A small text-conditioned image diffusion model, trained from scratch.
Model: 10M parameters, arch unet, text encoder width 320, text encoder layers 6, text encoder norm layernorm, norm layernorm, activation silu, widths [64, 128, 128].
Training: soap at rate 0.0018, 14300 steps, batches of 64.
Rows from block 3 of the text encoder, named by matrix and row number. Rows with one number belong to one attention dimension. Each number is 128 + 32 x the weight over its row's rms, rounded and kept within 0 to 255. All counts start at 0.
# v: attention query, key and value (stacked) (text_encoder.blocks.3.attn.qkv.weight, 960x320, the v third), inputs 0-159
# proj: attention output (text_encoder.blocks.3.attn.proj.weight, 320x320, transposed), outputs 0-159
v.204 [128 128  99 160 131 120 129 136 136 116  75 128 106 129 158 146 141 124 134 149 186 205  96 129 128  92  60 126 156 101 203  87  98  94  79 110  89 173 165  58 148 115 175  94  84 164 209 118  85 171 167 166 130 109  68 142 135 102 143 147 172 130 141 158  97 103 145 155 149 148  84 112 152  89  91 143 146 192 174 134 148 116  85  91 130 118 152 118 149 185 100 129 120 107 152 141 144 119 124 140 183  94  88 147 128 129 138 158 135 131 110  81 160 147 131 110 158 148 166 141 150  88 102 202 137  93 113  93 136 136 140 104 129 168 127 166  85 132 164 107 123 180 130  97 100 151 136 107 115 148 111 113 118 129 169 161  87 155 110 139]
v.205 [102 131  96  89 142 109 144 128 138 119  58 139 109 154  81 137  87  98 127 119 125 113 153  71 160 149 130  94 165 181  71 104 133  72 123 133 106 103 194 105 181 138  91 157 124 132 172 188 133  98 100  91 119  69 111 116  99 128 147 136 119 164  94  77 159 170  92 171 129 124 111 203 153 117 113 126 113 103 103 103 124 168 168  76 157  70 134 124 148 122 181 142 121 157 137 157 133 107 157 141  71 116 106 150  90  96  78 136  93 115 121 109  89 141  92 169 153 121 126  79 139 159 112  96 172  97 147 120  83 129 137 151 122 106 159 128 179  75 149 125  46  85 121 176  81 134 131 104 109 134 111 123 149 164 148 103 197 144 116 125]
v.206 [128 128 134 154 221 120 139 105 119 103 142 124 106 155 141 173 100 140 158 132 136 175  74 130 162  70  74 170 112 135 144 122  91 142 145  96  94 152 171 104  63 169 117 118 105  89  96  87  92 177 179  86 177 127 111  75 106 140 110 141 118 136 158 146 139 103 166  98 137 128 152 129 127  81 144 123 131 156 211 108 136 154 145 153 190 146 160 100  90 130 144  70  91 166  87  70 132 145 130  82 143 109 133 111 103 112 145 122 144 164 119  93 149 187  90 122  95 134 127 101 125 122 182 174  99  82  91 182 143 119 120 168 107  93 143 106 152 108 154 122 112 182 110  82 110 123 169  69  66 130 107 175 137 113 128 115 169 158  91 183]
v.207 [113 109 178 119  91 150 167 152 144 138 149 117 142 168 125 137 140 152 193  70  72 154 106 140 145 188  88 158 144  94  91 117 111 102 127 160 114  89 152 106  79 145 148 161 192 108 106  92 187 116 111 126 126 137 126  83 179 130  87 151 109 120 122 164 111  99  95 113 111 127 122  94  98  72  72 154 122 151  90 141 137 142 136 174 110 119  71 131  95 139 146 124 118 154  80 103  92 169 122 154 176 159 146  88 172 115  98 105 153 169  54 141  84 139 140 114 126 131 139 143 119 169 173  93 108 168  73  84 180  90 155 136  99 122  98 149 131 164 184  95 126 110 145 158 166 112 149  72  74  92 122  98 184 154 130 189 167 148 112 141]
v.208 [139  97 143 173 167  96 135 107 169 166 110 158  88 129 102 126 108 150 146  89 165 117 112 193 128 130 168  77 120 138  99 158 129 151 168 171 103 161  95 136 152 118 167 109 182 119 117 191 172 134 135 127 104  80 106 175  75 188  83 120 121 110 107  98  91  86 166 147 108 176 125 141 197  69 127 130 138 111 130 159 148 107 159  74 145  95  92  69 108 157  97 128 114 185  95 209 139  69  89 105 145 107  76 153 125  94 156 157 111 152 100 110  89 123 127 143  64 108 116 115 132 117 134 130 164 105 147 169 174 134  90  98 136  81 142 173 140 113 120  96 137 137 121  97 146 119 107 114 122 100 151 157 215 123 154 151 142 100 117 104]
v.209 [115 132  86  80 109 116 180 150  76 166 142  96  89 160 175 104 112  88 176 105 118 117  97 125 157 157  56 190 183 175 144 204 154 140  95 102 114  95 125 119 127 173 109  94 156 162 131 135 175 150 106 118 158 149  62 107 148 172 158  71 138  74 121 115  90 148 126 101 143 159 142 104 153  90 124 141 112 118 169 102 128  66 135 140 179 118  85 151 162 100 167 145 181  90 121  86 160 153 125 165 195 138 129  74 107 135 128 143 138 181 146  99 160  95 149  84 114  95  78 150 128 146 138 154  72 122 185 131 110 114 188 142 159 150  98 130 108 162 143 124 111 201 107 145 130  77 167 152 140 168 136 167 175  86 157 164 120  95  63 109]
v.210 [157 180 165 162  60 128 116 197 112 160 121 154 134 122 189 135  84 141 176 169 140 142 155  91 129 124 134 102 128  83 141  76 104  99 135 142 118 148 173 119 157 102  78 159 152  82  82  86 127 126  70  82 122 161  92 122  98 144  94 176 156 156 118 197 104 119 172 130  98 115 121 106 144 120 197  70 107 117 112  75 172  91 108 125 149 118 178 144 186 162 146 108  88 112 148 144 136 161 122  94 127 126 103 164 119 127 140 150 126  95 141 125 112 176 167  83 163  89 121 151  75 121 123 154  91 168  93 161  83  70 131  63 116  65 148 141 111 126 123 154 155 127  87 118  88 100 142 161  70 105  98 123  92 164 103  62 162 142 165 125]
v.211 [ 97 105  80 134 118 110 183 197 153 138 119  94 150 136 139  39 102 154 120 118  86  94 121 122  87 156  94 140 143 177  86 163 108 162 170 160 131 175 141 149 189 129 131 175  92 179 109 136 190 129 128 115 104 196 104 119  73 104 118 105 139  73  55  64 126 101 113 102 113 120 119  96 124 152  74 168  97 115 101 139 165  96 114 100 179 138  83 114 166 108 165 159 164 120 140 219 179  75  92 139 132 152 148 170  99  78  96 179 167 149 157  95 150 101 114 128 108 115 108  72  92 178 128 109 133 138 130 129 166 175  83 179 173 117 124  60 178 164 125  71 100 114 129 121 193 126  72 105 115 116 140 131 171 135 140 164 124 132 149  97]
v.212 [187  90 121 184 153 140 172 154  66  70 157 154 129 131 162 111 146 162  92 181 103 161  81 128  88 110 124 107 190  83 116 118  78 114 133 100  99 137 135 106 123 132 191 185 132 174  48  78 153 185 177 103 127 133 116 199 131 193 102 140  98 125 106 102 117 183 103 113  90 106 125 157 123 101 158 160 146  62 102 150 140  93 118 177 160 133 118 177 184 138 104 140  99 114 167 180 121  94 114 105 131 116 153 152 134  76 142 100 159 141 140 108 101  85 141 125  86 162 164 139 136 138 160 182 119 142  88 113 119 174 143 109 145  94  96 129 126 173 123  82  95 150 129  99 150  85 105 130  60 182 116 150 167  77 162 114 124 169 160 114]
v.213 [174 195 109 197 171 102 115 163 133 106 176 186 187 144  96 134  90  89 191 203  95 149  73 134  73 149 161  78 101 111 152 132 100 119 159 133 108 146  82 135  74 131  91 198  84  62 159  80 124 103 104 142  93 109 157 127 133 133 144  72  95 141 179  96  80 110 102 111 119  55 160  88 155  78 125 134 159 104 131 154  81 148  78 134  93 121 121  99 105 128 151 150 136 162 163 164 111  96 105 113 100  96 130 129 153  98 116 125 117  75  75 110  76 112 100 145  97 159 130 173 150 132 139  71 125 102 167 100 108  94  56  76 109  92 118 168 183 121  96 127 157 182 155 178 109 121 106 136 109 109 121 141 101 149 173 109 120  66 135 169]
proj.204 [144  86  94 120 141  92 121 173 121 109 174 166 170 131 118 102 128 116 103 173 110  94  76 127  99  80 132 126 156 168 107 170 165 109 157 169 144 141 170 124 163 168 137 153 150 164 143 177 104  80 112 197 167 150 107 180 132  90 135 164 135  97 183 154 164 180 112 164 100 120 125 124 111 106  73 121  68 110 111 121  85  81 175 160 119 165 144 126 156 175 142 173 165 164  82 128  95  85  62 166  98 146 140 108 191 134 160 131 130 110 108 141  77 121 104 130 139  79 130 149 142 200 116 110 123  67  50  88 153 101 119 178 139  43 116 160 112 153  51 109 116 108 164 122 161 126 130 145  81 150  52 139 113 167 146  85 116 100 151 132]
proj.205 [125 108 166 164 169 108 127 131 139 117 159 117  94 130 132 152 148  79 127 109 112 144 139 131 131 151 129 102  88 121 112 131 137 136 150 125  96 128 111 165 167 115 179 100 132 153  98 126 140 164 145 163  97 162 144  79 154 163 132 120 166 108 109 118 163 114 133 120 114  71  89  87 101 125  78 144 183 139 109 174 175 146 153 111 109 143 133 122 154 103  93 115 161  82 129 162 178 132 141 177 205 150 145  89 140 184 146  96 167 128 116 117 125 129  89 118 134 103 135 139 153 133 109 112 108 111 178 103 182 149 167 140 156 100  84 189 142 157 140 169 129 143 130  71 146 127 137 100 107 104  89 177 105 123 144 133  79 108 182 100]
proj.206 [153 130 150  91 115 151 136 154 149 111 127  91 114 119  77  95 166 177 133 143 119  44 138 103 128 158 165 101 175 125 146 141 107 128 109 147  78 102  76  96 181 119 110 115 164 138 114 102 138  55  96 188 113 160 180 159 158  78 169 171 137  93 111 128 163 133  98 112 162 173 150  84 166  95 113 171  76 185 101 153 153  95 160 144 100 140 138  79 131 139 132 155 199  72 123 126 157 157  97 158  77 174 158 131 156  90 134 112 139 133 147 155 136 100 146 122 177  81 114 126 106 147 115  81 181 101 104  81  92 159  46 134  78 122 183 140 178  79 141 135 130 105 145 144 135 123 156 194 140 182  74 128 179 149 158  79  97 138 107 118]
proj.207 [210 128 164 131  83  75 109 121 145 121 105 105 125 113 144 113 165 118 114 149 178 165 148 118  92 135 199  61 129  97 117 112 135  82 175 114 163  62 141 127 134 148 210 148 112 111 100 189 110  98 154 110 150 148 102 106 148 149 141  97 153 122 150 148 120 101 175  85  97 124 189 150  97 167 174  65 126  60 165 100 125 134  81 143 176 140 181 114 165 123 138 200 144 158 101 171 135 131 138 129 108 121  97  98 131 126 156 140  87 121 142 105 105 149 147 156  78 125  75 149 138 101 164 121 158  77 177 154 160 152 141 145 124 103 165 166 136 171  91 111 111  81  98  84  89 124 155 120 145  83 119 182  99 121  84  55 100 135 165 161]
proj.208 [ 93 128 165 113  94 193 194 107 151 110  81 103 164 154 124  71 173 153  92 182  78 136  94  73 104 128  88 121 169  99 138  52  85 113 126 119 144 151 129  77 131 158 130 150  89 101 149 103 125 129 114 161 130 156  90  85 118 107 173 112 126 143 178 170  88 117 144  91 161  93 150 179 144 154 122 149 190 134 130 118 175 134  71 148 129 148 149 117 184 156 148 123 125 144 146 130 165 118 159 178 120 171  95 133  84  86 158 141 151 162 186 150 124 164 144 125 135  95 121 195 176 168 110 145 102 127 128 146  83 167 164 133  87 156 141 102 188 138 171 153 153  51  87 130  83 132 182 144 118 109 121 154 123 121 140 152 141 101 118 151]
proj.209 [161 126 161 139 165 105 193  71 114 151 193 114 108 150  98 133 127 104 124 165 121 151  94 135 157 111 101 170  91  86 137 143 106 155 194 135 154 120 156 122 142 110 149 153 125 121  63 141  90 147 151 151 126 133 183 142 157 173 149 136  76 172 158 147 132 147 120 141 112  87 163  90 202 138 134  69 133  74  64 147 123 167 102 100 143 113 169  84 116 121 167 176 152 149 136 102  87  96 166 160 155 113 144 159 183 136 169 110 135 157  96 203 156 150  94 138 141  88  96 103 172 127 126 108 145 163 160 146 104 194 116 159  44  61 124  50 110 143 121 143 127  85 118 127 105 129 134 152 158 165 140 151  68 148  80 103  93  89 172 143]
proj.210 [122 139 132 168 159  86  67 204 125 117  99 112  76 136 144 128  62 188 102  84 196 102 118 154 199  93 157 116 138 149 170 148 124 179  79 183 183  94  93 191 149 167 148  80 109 121 156 159 105 147 139 116 126 147 175 148 119 122 142 108  92  73 123 114 152 119 117 134 141 162 141 164  64 123 116 121  64  74 128 125  69 134 173 137 104  84 154 144  94 136 102 170 182 188 163 133 119 139  56 162 111 125 129 146 140 145 102  82 140 153  54 146  89 146 140 166 140 117 173 145 155 125 111 162 165  97 143 174 142 122 103 156 163 183 112 118  85 138 172 114  65 133  74  98 152  79 151 111 113 131  99 159 151 116 110 165 177  85  79 164]
proj.211 [135 132 122  95 129 201  96  56 135 157 184 134 114 164 108 188 161 133 131 138 118 110 167 123 115  87 119 107 187 123  94  85 165 140 172 132  75 124 131 144 103 163 143  93 115 114 114 111 139  70 113  83 150  86 179 104 123 190  87 151 143 101 204 170  94 154 137 163 151 125 126 141 128 109  98 144 118 168 101 171 104 129 100 134 137 139 107 118 137 191 120 103 100  57 107  92 156  83 167 161  55 129 169  93 102 144 156  98 145 139 104 176 110 159  88 148  94  84  65 129 177  87 103 185 159 191  83 150 149 120 164 117 132 164 139 124 175  90  98  83 102 118 148 151  74  85 160 133  37 150 108  95  98 114 157 192 146 144  78 147]
proj.212 [ 98 164 124 110 159 119 173  45 164 186 124 106 157  82  67 113 111 128 161 162 117 172  70 149 150  64  91 180 107 101 132 127 183  98 171 155 131 151 122 192 133 175 142 100 109 162 127  81 108 138 114  71  85 128 121 123 159 138 107 116 141  92 131 154 133 118 165 102  47 124 121 141 179 137 144  95 131  85  99  73  94 132 132 141 123 111 152 154 130 181 162 110 169 132 161 108 174 125 143 164 110 122 100  71 111 170 128 114  96 122 125 113  84 170 149 148 166 102  84  64  95 141 118 128 116 163 148 129 122 156 124  87  99 153 131 116 116  95 178 114 145 107 132 117 149 122 129 116 161 149 172 130  67  94 137 126  88 117  80 154]
proj.213 [152 124  75 173 114 144 166 123 188 213  93 101 144  98 148 119 160 168 131 119 116  96 115 102  97  83 156 148 131 180 175 120 179 120 148 106 184 106 132 172 178 186 153  97 105 159 113 130 109 108 168 124 126 146  80 156 128  95 181 166 137 154 106 149 166 105 158 131  73 125  97 105 104  91  95  92 127 105 134  97 157 125  94 132 140  82 182 115 188 142 105  95 130 183 117 168 161 189  67  68 110  59 119 100  80 112 156  98 194 133 159 124 163 103 176 128 128 140  87 114 129  89  96 172 111 124 126 160 106 138 196  85 113 150 164 155 103  98 191 106 160 110 124 134 144 137 147 118 137 192 157 172 151  88 110  79 163  93 106 152]